config.toml
model = "image classifier"
horizontal_flip = true
norm_position = "pre"
width = 192
max_steps = 7700
batch_size = 64
epochs = 3.4
Rows from block 13 of a small image classifier, named by matrix and row number. Rows with one number belong to one neuron. Each number is 500 + 25 x the weight over its row's rms, rounded and kept within 0 to 999. All counts start at 0. Numbers have three digits each.
After each neuron's rows are labels from the 100 images, of 14976, where the neuron reaches its largest size: "top examples" is what is common among them; "lies over" is the class under the peak. Only what is clearly more common there than usual is listed. The data: patchworks of several textures. In brackets: how many of the 100.
# gate: MLP gate (model.blocks.13.mlp.gate.weight, 384x192), inputs 96-191
# fc1: MLP up (model.blocks.13.mlp.fc1.weight, 384x192), inputs 96-191
# fc2: MLP down (model.blocks.13.mlp.fc2.weight, 192x384, transposed), outputs 96-191

gate.231:505492548500460531511457532522474536471486526521468512485494483527507534504485511493484568488495511521515506536479527512452480485449449512442545498476483502512554513480532508514512496490527501528510494500514502571493499494567511513503497487495519505492479484447477491518477533509479513506
fc1.231:496516463522516448494481458476494548528508516538516461517461481480526482492531480514508494503510463551496504513471516503478491498488511509501506481485502510481497570502533519498519487486497489490504509432503474514499525514518481498514513531439489497528526489499508483489450499458511510502
fc2.231:533489525468511506506533515476519531467497501515459487490509484497501490508508480493486514518513508539503461522510505461496514503514481523493543506494485514489544484474466520511491467482540508494444509485488511531508505493512484497469471488507601516493491514443479490521495513498458539522
top examples: wood (29); plaid (27)
lies over: wood (26)

gate.89:477488431547547484532525533501488553502508498503490525485486531521462477488504488539501448530482455520479475522525502518493521485462520487539493464509493473508519521492518516535498486511467476509524494507519523448492495508483500515520513517458487459503498493552533480506469446486549542496
fc1.89:520488494498536517474529509478507525464486529511512493497480492525476507505543510498500528534523501515487491524477513485476501498483489541483497482515482516532532532502515502504478464500506484532482522549490525456515531497445405531520530513457516475526456517502393494509476476498496486512
fc2.89:434478521527508531518515534519476530473490489527503507443481517489494529492506439487485513477479500542482499513481519524533517529517453501521542491511509524490509510476462518508549497472530470474514520524467468499517521523459521496476466482520474521508520548485525486513488526507491457509
top examples: triangles (45); checkered (31); diamond (31)
lies over: triangles (38); diamond (25)

gate.325:496510524468496492472497490533489464502494523498474512468501468509478502531503487509502509500489565523500531500457523527517460497481505497514506515498491499509459534476532480488542519502501505499531502485501468547508522495437551520497524488506498501472533505492549515473469517505514488484
fc1.325:497510466503452456510489482492501489537508476495474493513531492517503491492514501532509422501485515471514461484529486536522487514491546437509485498516516483484443455579523493484518504502504510554503489477499478459478488533524490506507483496502492492512496501523513516505562484520483559466
fc2.325:532549497487515479474518498481511511482522502477496498536472447485500506516470515468493506518509498497512428488511478462499511443496486536478509524489490562517521522497503462498462472497513511511494511474503497466538501506490479489494483506543558536495532529470502477534536486501474492513
top examples: striped (43); rings (40)
lies over: rings (32); striped (30)

gate.52:510549486491458474520514497472500451552503514497487503511568446506551491508525499503523537494514479505507540517508510442474492525547462475488488542514492508404496487504532467501463489510524488484483495490524522562526463491557511512493517485507508461497471496497471493511486482507523514505
fc1.52:517534477455455486496400469550466473514507495516463495529488500477500466519462500494523525460494546466507494481472529516492478503508517484474529510513495515471483532521510502481527529501493509509501451447496462566494518521508529483507504499498504528499505498474542491488473538523471476498
fc2.52:511463479465510500526482507504463502460501496553466549514482567475460478499468483495488512490524500515474492456478553511487511513507496519498529504522495464524505540468516565495502509475497511489462473494466459475521502501448518459476490500503502528507519545482532484499468524506520509513
top examples: striped (40); rings (30)
lies over: striped (35); rings (25)

gate.48:487512512554541497539513497461497502539502521488491525488541494502501535471537500528510498494475493526447464510490524515494535523455505465525486512509518487477465508532506489461468511503505523478501502499513514490517464516494498520481508526519469486533496551548495486477526464522464530464
fc1.48:482481542510502535511469525513466509486488506506493531475476528530464488479457517521477516511513502493535507511492505545502534515484517494508500472514491447522532503459511515527491498504460495501513495510517477527491496519471485483509499451492482469512506449515508496502466531494515495505
fc2.48:505451481526527538519479512448486495460525468469509488500455566519474483464481540507467472533524508498535474478496507498477551498501515520516476482487486481524514515496512538476440478531497508519509479528485484440489490512492489491481505537489479488498493479546501458509521497500504526522
top examples: rays (50); centre pattern: rays (30)
lies over: rays (38)

gate.110:490499524498476554483486523509482457494480527481477499485499498530466497515506518505504520463501514476476532513443536501473516525503509495470511506535470496518512518478474496494475513492503484457492474519500508538468497507505509511473517470576493477532548487485554461521494541546509490499
fc1.110:522506551468503515477500499509520453506484515489495493502457524497519489526511495471517568477519527509481514496476525428504469527539464549466497495499475505493536498459507518517472476479524487473502529492493493555518497489561500517499501485553518516477498455471485491494500509491507515538
fc2.110:442508522521493537550499510530471510491477492546492510459490489503464550516517461509492473466466538534487509509472532526526488541495497505519503485498490484488475485479496480488550491470530505494547516505497459490514521522437511512497476487501450509502549530503548503515486497513482498494
top examples: wood (41); triangles (29)
lies over: wood (35)

gate.354:497521524487485510502477537536515510462493507515488523504508487508482505536470498488524528472501530483509468518491520485500481514486490497459540525467478538504523510495506503488492484467490493505497483515508515446496567494452488489502496455565507520489466481477439480513491494512493438508
fc1.354:524514537523543528532530489490520476491548502492504476500513487482459519501520474510538555515504490523509536527432466514505517489501516508495484512492512496503507474447511495487479473519505496435518515493511486534527515506509500539490496521489499475452529513491481517485471538438523505501
fc2.354:543464511488512527523493506520512461471488506528524508494438560522469461524532509505500529475522508501483541514473505498507479512495534496501486507535508452510504479461514561532493502479484502482509520526470473455511515512474491520502503489479473458508513484479495524514481509506541499496
top examples: checkered (43)
lies over: checkered (38)

gate.109:521547494483493484577502477494525515520513463522486475545508453487506462506514525525527467510496515485503474499539505488489518530521515447521474510521496493459465497552544451493499513481518549486488494462513494448519503546505516493493462505489505521503543525491553507477490479498458544479
fc1.109:523489495499467484515493459500518540504531461537509455526492510454548464495460492494507491507523501492533480469547490481501516524558468467497520523487488519466502488502520516496490504483517511480456478444486487486537535514473527445492457498479523539497519494508539500487493488507477490512
fc2.109:443409480499508526492499487511475484482524516492499489439485573514493507485525496504504510464499487496486551495490506497499507526479499500535499486500509499512469525473508558508513519517477504495501517534464504503519490522517517501490525488524430489499497521543503491478499502483557501472
top examples: rays (47); plain (44)
lies over: rays (32); plain (27)

gate.121:516513533547506460509524487432521468520472503492519500516514475502536503476529498535500520529496505548508492522516516506499487489503521508472430506514491511470483516546507483456484516474565516497476479493522476498542502497549471526513495511480508494541497518487454501511532504524448511499
fc1.121:494492485538550483476496524502458550514499499456481520496477483556499511509443505495487509497510453502498483547498493532479481453435510505529511462499528491554483534506488481538528475501482432477500525520496543492504487512546481516510518482508511447481476491495489488504516503488557481457
fc2.121:449452533563456510482531524501528497501535537488514490459522540516514544480527453491484497473489484523461500522486508456516500522522482527477465478513488563466500510531482549510505505506519470482483512496471564521509494487486518525482553515536478473514540520534500491500493482517511499528
top examples: studded (45); dotted (43); centre pattern: dotted (27)
lies over: studded (35); dotted (34)

gate.200:515500514495457461475483482495525457570521508483514499516527490493537527510543484499496513492511507475492529507498487504503477501522528496470441507515498540466454451568507472496537510488532524503483500472500518522500503526576502536519513475501498506499503502493480532482500503525487519478
fc1.200:496475484566575481488530510482540535491507527471524499490497530510490536514502495507493472520506465516490451523515487487506517486459516504517464475511497561499491510561486554528486464506502478506481540500494541421538495512476447536536527516482486477510501537509452477494497460467511504491
fc2.200:567509483490463475486473459504524486534479502479524499559527473512560482495495562508515533513523498467520541502523511496458492490512485471476476501510495488476506467561523487537501550542464523508465474503484539509474499509554537516519519515464524483497466464481480495467474481483503497489
top examples: striped (52); rings (44)
lies over: striped (44); rings (39)

gate.220:521488513506478495492441514535450485509457483499462545493500505470497490490470509482498552465514535491499541451479530522491515519513475505457538526493496497496520540463497494502500503483519523489494441511501495555479522516513532466497498476550506543511496490460498479494499556528477444496
fc1.220:496503408495495470485503516485469493492511525509488512495511473528510529497490496500478486498498504503490526482536523548469509482480522495471502511466481499509533499503508492507477505533459520551489465530509542466475510469537486477518517511431502523553438517515439476546515478542516501516
fc2.220:511545490464507463490518521466510483533493498465457518524547489484505486502486533500489483534494484487515457489507468490475498462505518512476505513493511496502505484527507474451469502506503501504516471515559505489464496464528467489508511512522535517490469497517456529502526504517499529497
top examples: honeycomb (49); centre pattern: honeycomb (29)
lies over: honeycomb (42)

gate.310:515525440530524476519515472453492504498466503557514489515531489455519546515515484516540491485503487524500511469516517449475534543516461503517504517494469483486494524489528510483494488476491513518488461509492502444534557521496491462518496502492487523486505547499505475457458467452490500473
fc1.310:491505513470509459510498502476512470522453535485511546492470502485546531536486497488495525520523514531500488481504499453496469503497472527490480524538519552478485500554502504515477514482494488501490483537492457523484477470537488495523510484539506506530473502485426523484486484532468482476
fc2.310:539510522518479487528485506495491521510481508509482511558540451487540535509481497515522506512508511543540507497506523499487510520517481504480518515453467514465500502511482479459543503469539479499483460467493489524476538490530509488513491501473538517488470492446473490493489506491485505513
top examples: rays (52); centre pattern: rays (25)
lies over: rays (47)

gate.76:507503507493510472521469564531506522499460492508458564518483510491504471535479507504512523502520513494514498517526505480520478486493503487484538529483501512499547537493506505507505501473505500523476495549520542440482542513478492493516501474501523518496428466487435494500478499503482462510
fc1.76:509524538531521505552521515488517466515499487525523511494483500489483513487533463521525504530487514535494531522495484469558516509544500490525490501510511466482531479447496495498486465499531522509523541511516495507521487511451504553493480539465500465469502487504481520501495500455469516543
fc2.76:519482529471480503481508497509505476499500498536542484483458496492493504498538457461495518492511516506478538508488484477552482520504501517518506530495505496514489500448505516535499472479526502500485546479455480529545468498461526516466489523500491479518516508486516521519518505504502479508
top examples: honeycomb (33)
lies over: honeycomb (28)

gate.369:507503518470479487553481476516507444508496509497473526504500499509488486538505527507514523475506515482506507518481483445495448514492486476501498525512511508475475483523545515480493509468513496493485521477508463507502483532577534524501502459586492500498517490480518524496467502502469537475
fc1.369:484470456514549481482543504520523533513482501483484512492548536515492520523516489512473419506502474496458469495515495555493500478457534472523493478504509488526464508558509500529492514514461507490483522524493566426494499497492493507526526482487507494527472523525496502508511458534571536453
fc2.369:570537476494505439508509465489542499543466506484513513570525457487558474522491549528527488528511491472519492494527476488478496458511509451488466513504512513474492466545504454521477523516485530502480486477520542484493507502548501500516508515476548502491495486482501509483500460485485510481
top examples: striped (43); wood (28)
lies over: striped (39)

gate.271:487529557525524518500522534482527488508498513481531502514547480511507492490510451492519523508496504521494463500482489546497484469514502582494480482495494529526493513522527459487490484509491458490509499482493513528489476425455459488513525530527515478505489502490422500480513494505504480512
fc1.271:469497477470482517412491476508497502507550522488453455472504505542465478486499499492486496495493483478509508502486494496463488469448493486525545485516536485535477526474492481494531514536474467505528520490482496541473457504518485471495500501515490480515433490530494506510514562523580501476
fc2.271:497562452499517487514485497497472519536513476491505507544515406488495474491499521535545475504477464469516523492514502523471527494498502465535513497497514483528489541497522397502526502501484511489530497500539496476505512525519514489498480524497504502487484515509532473463508517474544487486
top examples: plain (94); centre pattern: plain (41)
lies over: plain (27)

gate.353:498527517513486477522519493506542456525542489499498473499458506506502487517520444522512496533496503505516518526500485446529474490542516502514448505525506506485502504500481484501492496471541482503507546457514464492546509496405522555478501518501495466470513495505464510504500498467514524517
fc1.353:490536496496488451507470524521519521544492470518445526496495478489521478505480499522520488506504490489503559507526490469472497494498469480504564514490494503477500523480520472492517507492495482497497496524511499488519541491567564482481522474535521511468430489510461492488487498479552464483
fc2.353:486456508528499508491515517504481508495549513509548445451464520523479531519536445490484480492493502528458505543484494491553491509471519519506493483492488521507498550495480538542524466499503468524501535459479526473533475502466491536516541507505458456512522518504504495526509476506499510508
top examples: checkered (36); diamond (30)
lies over: checkered (29)

gate.6:541509450509501482441455491516497512508484498488502487519485499484450506498511568527503515501497480485475524500494521531480503503464512493488472503500484520556485540561501529564495481530479497484478504507478547473501479565497486488523508515474520497530514507492482480489496531486537462474
fc1.6:483508477469489478513501469474512522526469495501528475510481542508542500512497519533492468532459496495495520521530476479543472484501494538512484511506524523459471496501471520510496472485525501522487476487510488494521482474491457496495504517448474516509516510516478525518550458515467471492
fc2.6:438514542515473487507519512481499532514526501511489463506500472498517528477492486492510500509507495470519497521490486519504499532516484522480508508487501523481513457521538479463517525480514475496523476480513470503490515457467513487486508520538440489511487473568522530495478486522512451545
top examples: wood (48)
lies over: wood (43)

gate.285:473509473421478494467471509496482533496506533532473491496492482504506483521495543472483496502505501519471514511492532517488465529522450469465560555475517509498515529482485489527490468494543515504502487483517507539465504524528511481515468479451522531540527485499554503527496545517533527516
fc1.285:458495509518528505502494531472517493495491524469543512465427498510502568507475515485471478520511485473467504480502495546500516492512535509487451504518500506521488445539457493534454496528492524485520440510508543483482466514505526537502526512479494480508513506521532500529540500493489508498
fc2.285:529489461507512508498459493525489483517493475497544522516480502510471448493510545514522491498497510437498570499487489528510507487482545453530474499525509445544487508487511477530515517497487540493513515513494523466502506534456513531496499524438487461492552484518566504485510504481540467489
top examples: triangles (42); centre pattern: triangles (29); honeycomb (27)
lies over: triangles (26)

gate.375:519514506473452484522471484530476433518501508508461519502535500505488500524534488506534502449491541479496519503490490454516467549477489470500516531500499501475471497511541506496508520488515507537494519483508461519513469511539521498503515468584495496513467494478481513494507489515464538479
fc1.375:493524538460460502505500513461476487520507504505499506508497485507527483488480485480500534509506518523525492500479511444497483516552424527475521516530512518465536512479494489508473501502527471490501481459507450571488472455501558506454502514532507486511542476488543497509482510489448503553
fc2.375:453482522539476544483499527498462498479523500504515487435460527516465509465530447475492514468493512542471542514478528499516507526486501557505504486493473500518498559443485518473525487482530463512533502519478472530521505491475486504477515497530448480515504510513493475514512528515526496511
top examples: wood (36); striped (35)
lies over: wood (31); striped (29)

gate.88:475507500499476495520472542481503474525446493485463551500511488525510528496537528513468511510481503500458509512492518532495469496518520527476460482523526494480488514537484483508492503500503500496510467545513503559466457506565506524528510497470514489539506515503491517503501504541457524486
fc1.88:473474555479507541470496521520536522468500534507495501462479531504476547513485507455454542529503495486453495518456484507502459491497479549435516497492527524528549431489490519522470476523468454489511505516489513554467473484506490510506497496516487499495505466508468532553498521523496476534
fc2.88:483450468499482500528485490508494474507509471535505489496481591494504472466517506519513468487476492499485547493516528561522486516510506482520494477500510424514499504502527558493501522507480509518514506522500500454483513502488508486505489533474422495491468477567498505463486486493539495511
top examples: triangles (81); centre pattern: triangles (52)
lies over: triangles (35)

gate.260:479541544499477496472498513512508491501492516491530497491491484507526530503488516462505537502480528485464507525522496529515474484493483523432498518489491515504499492529487483496487505514477492527523465519509533560475498470539497496491502477551472526515493468484452489529529505528450459503
fc1.260:493502498479504468508480504558486497527489490494475543486531489512496467520495491518482496489513511510496515504516484513522454497482490480528545521501516447507483520514534491529515518487490490531487515507514494509461500487499500484545508440523513492521412471505446534513492483541507502473
fc2.260:451513492486473493521497507500477479516535485482459514494570509473505529541488475517532492481479492475548502507500469495492471504501504504500515535461484531489484473497538506456546498452525489497512478488536482516542545488504501491517485476526459508457536500506522502494525502485490487505
top examples: plaid (47); grid (27)
lies over: plaid (43)

gate.94:472484500508485502510536498491528540495531538505480472488532502523501499507477509532515481500494488472501477509513506492492487528510490496502526494508504503503500495503523488486492503467518487485468518484530500417470535528514476462474504479531477518543492494548503492481443517547544475494
fc1.94:496484528439489495441496501523524521495495507514485483472498488501502476508536526486502574487504553503472475516459518510517486521506516505474554528483532509523513520502495514486503498495537496498472514556502518473440512532474476493479487474502520564533448474486462530500514560518486442504
fc2.94:483505503509495507517493503516507520507457530464468544501514489477487504529484509513498467507497511489494498451498525475480533530537480468491491478521500525471496533545423478490487521516513518487497481488505510472458525506487525485510529487530554511500526505502537468469474489512500513513
top examples: checkered (48); honeycomb (29)
lies over: checkered (39)

gate.79:474513517506552507517519541543534554503509474478511502477486507495483477496505485509477483511496520508499482509531489508524509500498505462456534519515532499507549494495451501499449510489504504487536513529518531469510503508553496516480469489529471534546468491469477497536535489561471539484
fc1.79:482520471548465450527513525522488503550508474498499554496508469516530482509472472489488492519528429508511523520501470509488511474500527454519491507523486508444511530515513480497525502497521492506454476512496522499506490507508502515509500485443506471479436496508448491490455493485525511484
fc2.79:459488498470544517487493491507509509488599479464521495488540503500499488507468505500512513504489472464521492493509461505500476483474496482514528510476527479534495444460524497512470481498492504478486506455517510547516493474538520484485463484523494528451492449505513498506547514470524481503
top examples: zigzag (44)
lies over: zigzag (36)

gate.312:463533478533433498495471507480474499535522505502477475488516480508460519483501466499500518478501493520507538511477533521458478506514533553496493482487481520464477540462506494509516493479543483478500493479507500537509526487499461525507509514408504494509477552516497487481466541463544509501
fc1.312:502520492517514479475530532466550469511488511487543513500477469493534489520503519482490488503523443533475521487515509534483516478541529506519434486511503529494491499556472511490511517482478505466464514507477560456506531486508478544522548531462519494491523490521476495480468493477557491501
fc2.312:490468518521462502493471485496499520506486507526510481492463521512520550487513479494493509496471547474485488513506531544520505522521521529471449466500481534467480527554456510514545506521504512518496484459483498511485496514487504525516506533467490497517527523492504513491497491518439500507
top examples: studded (35); dotted (31)
lies over: studded (32); dotted (26)

gate.172:478537512524519486512525497492509529497527541505509487511494483484508546505467500483520479525488484499461425504502530526469499526510450463471493502488477493498521483548510481513436493508470491490518471452507549481508503497497513488495496516547468495505486463534520456507477489497481513513
fc1.172:476452556493527541518519538539501530470515508468497530474527496551523521530507461477458511505500514456508488545495487505514482513488488514491498494485507519489526473535504499536489482522475474495485511498499539530478451433445508528513517494515519465488474476484475505517522468511474494510
fc2.172:475524515553498485515510535502510530535437485464450529496555461493502487500472506545502466505483498513523493512529484481516484508495480469520534497475508507476512523512488455482521501476523464503499490508546506467470529480474500488516519479529547494484505463505508488486497483501493511519
top examples: wood (54); centre pattern: wood (30)
lies over: wood (50)

gate.364:527467474513487468531479474484477496522528468516503530502534511505553526488475490516512480502481488468516488479550486517517500511524485520541497492503478493504454465521532518482543503519480519527469491463494465461550507487465521477484495500542485515477534527486478505482521475517425466470
fc1.364:511511515492433481480478492505513501482500486511458487516521490508516514492518524492514541487491530517513485512485499572468491445508544512475471487485490497471513494535532488474530515529520513509498459485519479539517534538511480512531511507434473501491493540486510514487468511501494518506
fc2.364:490534461506512470513492514504505489511524503497519556504517501484526453515509499510522492527508497502505526468493486505512533497526513436497494540494472492495499522472470509507490510498515527484512493510486509471516506499465501490497467504453450516488562512491528487517539522474516492504
top examples: woven (35)
lies over: woven (31)

gate.111:502513501526504528527545489483486478481481517524473512497540483489498551450567506489518486473490500541480482472478534480488509529483458485529487500475490450467470494482536488471479488507533525503510520511491493495525470505527504489489486538508482503505524526535523473484489484488501552481
fc1.111:479471453491512473485492502519502522502496521498524497483478545533522508504436520509426477519504480485455522496499494492498484466490503477494519497496512510508502532513465533510483512522441456528489457497513517479467494485494510502528538482552483477536485479521497461547505445525509492496
fc2.111:574477517519503502515487446513542490477486502523495472566515470477508502497514527477512519501548516500486518481518511490501487519499488472494491514479512488488471487529530488509468520523469528492455502488460537474479503530542504490535512486465490504494475490494470526442470473481510521473
top examples: rays (47); striped (28)
lies over: rays (41)

gate.33:490479477508538472518478501493458524515488461493461538499532509468492479472469491514516520500489491490488513488528522549508481478460515530505518504465509476543495515477535510523487485491497497524507463498503479534509501480507491497521464500484489501479494508508474509479523488458468495515
fc1.33:526516463470481475488490466493484518519463495542545508521455496476521513514483538459504478487492493475496562492519485492523499511515509477534491539497511493503490491484490497486502520500492514509460474511496476460496535522503552470465474504526471553506510521498559504507510493536516447470
fc2.33:464514553502475521542503534516504534496470490540475510496522492498514552498493535470506496485461516540523477533486501555493485503518481492471539509470501484482515441489508491452552502478496485504553483478521486531458533499497478498514462510470512533495499499478474519524476508504450496510
top examples: rays (86); centre pattern: rays (62)
lies over: rays (39)

gate.180:496504473548551496511519509508483489491474510519501522511488488525465522478531510511491493500507486524479523505507529482491564537472485415526490510526490452486485528485484491466485509487495515495514485523492513463486518522536490503481499454504501487537480534510490432521497522528532532472
fc1.180:470501500474456488484518512487488509505475481535472512484519518524489500408495488491482492504478510516504512521492516499507491489566482491483515420515503427469531460461503517499496519541489477521546451516495509574437500475516519529473502545450511454509483493528499510548493510514523512519
fc2.180:499503534496477526466463497466543478489543518469520499508487488532493488505515491466520563511513536486483518496473527488464465507509517553432475496504462529506501506512543499516484512510501484489470466470482505546490495473516488526512556502508493453495508458507454509493496513500485487516
top examples: spotted (40)
lies over: spotted (29)

gate.125:517511521526529522496495487507493467481490514488508475521482504475451494499511476511540548466482505527504500504481503468518498502451488549515509506507500523521489550474511522479515493486516483478522513524490414522518510520539483505486479475568488498494569506477508473486525541476469473475
fc1.125:511506565473531518547479503502551492497510510491503496492480490489503477531498519496505535517500500502517477525502473417516491535531453459490542548493504512482536473476494492504448459471507498450508524495515511500482508544520504515484483459545499507494480456485477517511484518490483500518
fc2.125:448464508491470543525474514523473486458503511538507510447486547534483525514498488495475504464498520504500534514480516522512490550493525502502497513486483504487497479476484552456532507472508480510513485552480436480494534518500473500506482460500432512512519512502499519526495513522502521488
top examples: rays (58); centre pattern: rays (37)
lies over: rays (55)

gate.309:490497472497540499491536501475487492528523544505526507481519515545477529501515509486488500514507440508484487513491493495478530491485494474504478557531484486499477505521519518487464523523421491478509510504491518468525476507490512513454532528514475472518496530541510472536496499505553490475
fc1.309:495482501497463464516501514501566504534503508497479523528505523479539502498488509503509491483525483475513485474490487458491510501574527518475478448499507542476505464487473518490524504463534505468450504458500492487530517486479503517489487546501510479475535516484526512478476484490475496534
fc2.309:493465529522463518522524508477547496501506468517506465529513519501532447456531479505490519513528469486501520514489499500488501525552506473476481508553507501461535471527520506496454525515493515467463473467486505497472501475486517510486503518498504474526467457541478524491461500520505510535
top examples: plain (40)
lies over: plain (27)

gate.298:496504496524478525503537512498510474507427530504471519475558487524532551481533492502505479498472516581487525481507523501513495506503468507520508463500488466431489514487488484475505536520510494527513517581493507507476488455491485495530530521468493493500475523511476508466478448511509539492
fc1.298:498511564484507517521484534504498468472507526489529545481504492513483531516509494491473559505492539516483484518462523487492503516452457518443499540504488527512536460518501498492475482490520517493510474515502487520504490503516480519519484483521523507514465492476418489538506513509418497505
fc2.298:507477465454463479508462470492491450522495481513523509534469542490527492471513513495497474477501512484517546472505509549521482521515532477526474508510523431512468498516512515477497541495510536519495484511496460506487502498540522482489492519492457503508445465537485526463521502506493490500
top examples: triangles (55); centre pattern: triangles (28)
lies over: triangles (49)

gate.308:482486488513511465536501591494518543521507474522483564520497479514515497501485483514495483526526453470513486539539480485494497497498491455504512505493507496499524508513486485534497482496497490496475504510506548442469502499514524500521508460474545486503447484515484495493499474501499503505
fc1.308:485481458490565473465506486525504548473505507454489505474523512516495499533474517504481462502490486489496423494503489524479484490444514481521521492491512521535451500533508519527489488509470477485499495473498539453489478504551500476528514463547491519523498509504545492508537472530555517448
fc2.308:500526445502553493514489464511493513493528485466457509536534501495495482515466545540528499500501478478534455474518485513445490448453505485515507475493509494518497470509535494518491499512476506500507492526525519454513531498534478493536486488496503519440490490505490481467512491458523508485
top examples: zigzag (49)
lies over: zigzag (43)

gate.194:526511473499521508509518493512524472490481507527490498510518481516461477509550525520524516524502483511472510532482495476502474495474527492510507502527499455508518490468548482534466490495464502503501527511499514439492506487453481521531523525461498442517495488517482503531465471493535508500
fc1.194:534496523474428484509492481475508456524485508466502494520510510497549507494511511495491514490503541468493522502534506476500485503518475499449463525523499512472491497573515510528478535515510531525476459509507499512491471502559517505503502496508503528519498499465467495474526508524427520498
fc2.194:541511489454467469508463483516486488536504518477503514538545500499509528552470557506515466501493519464532503492526489514488482490482497489495499528459490515506490475544474518481513502490492499546487471460528514508489506498501515500522504499515534507461485472450488485495524496473483483491
top examples: triangles (64); checkered (28); centre pattern: triangles (28)
lies over: triangles (61)

gate.185:499517495523489499496502484496509489504532520493505492500533487507494542482562473491500492498490518477475539505472503524488509509499508503476448498511514513458496493531522488512476506556466536490515458465501543471506460478463542535507524537433499489514492541510505504507504488507504498492
fc1.185:487499515483556517495523497475480476474501505479504481497485488493473453468501489498506491524498508533488450491480518511502496495514484549511509486509505489534492526429500477467480469478519465496506521464497468532514475431455489487473481522557508489509483495506534482498515502506488482519
fc2.185:526527506503539477469519506481496501523447512476498489490459478496483493505509514512541516493508467544505461520484477463520469484474495538535521490492545514527463531452465484474518448461518447474562546493507514512512481495486488505476514523540483466467484503510494533465518498464536471486
top examples: plaid (74); centre pattern: plaid (44)
lies over: plaid (29)

gate.195:460503494515492492534545510466504492512520521463478484487547503527525535523540494503471478533512437470509495533504473464482480520509476481494502522485510502477488444521525498523468481501499457481500500487511544521485453483583505521508512481531477447518484485536488502550507466519532529498
fc1.195:493487517447470534488467492479494473507495493524485487503475518487478512507507545475494531511512497488503529493416491499469509517552526504473484509507517492488469491475488501480524500486500520432516474485485473546467500543503537513467498512474478505487574537515574537502446542500514518492
fc2.195:508504492465471523514461516498482459496477492547509512487462520505445475503499528501519465485472528522487524486470531552528514509512574492508478488493485432515490522480467502421516512479504526526528490512501444470473520507472469484487494531468466504491523503527520514496485524511506521507
top examples: zigzag (45)
lies over: zigzag (39)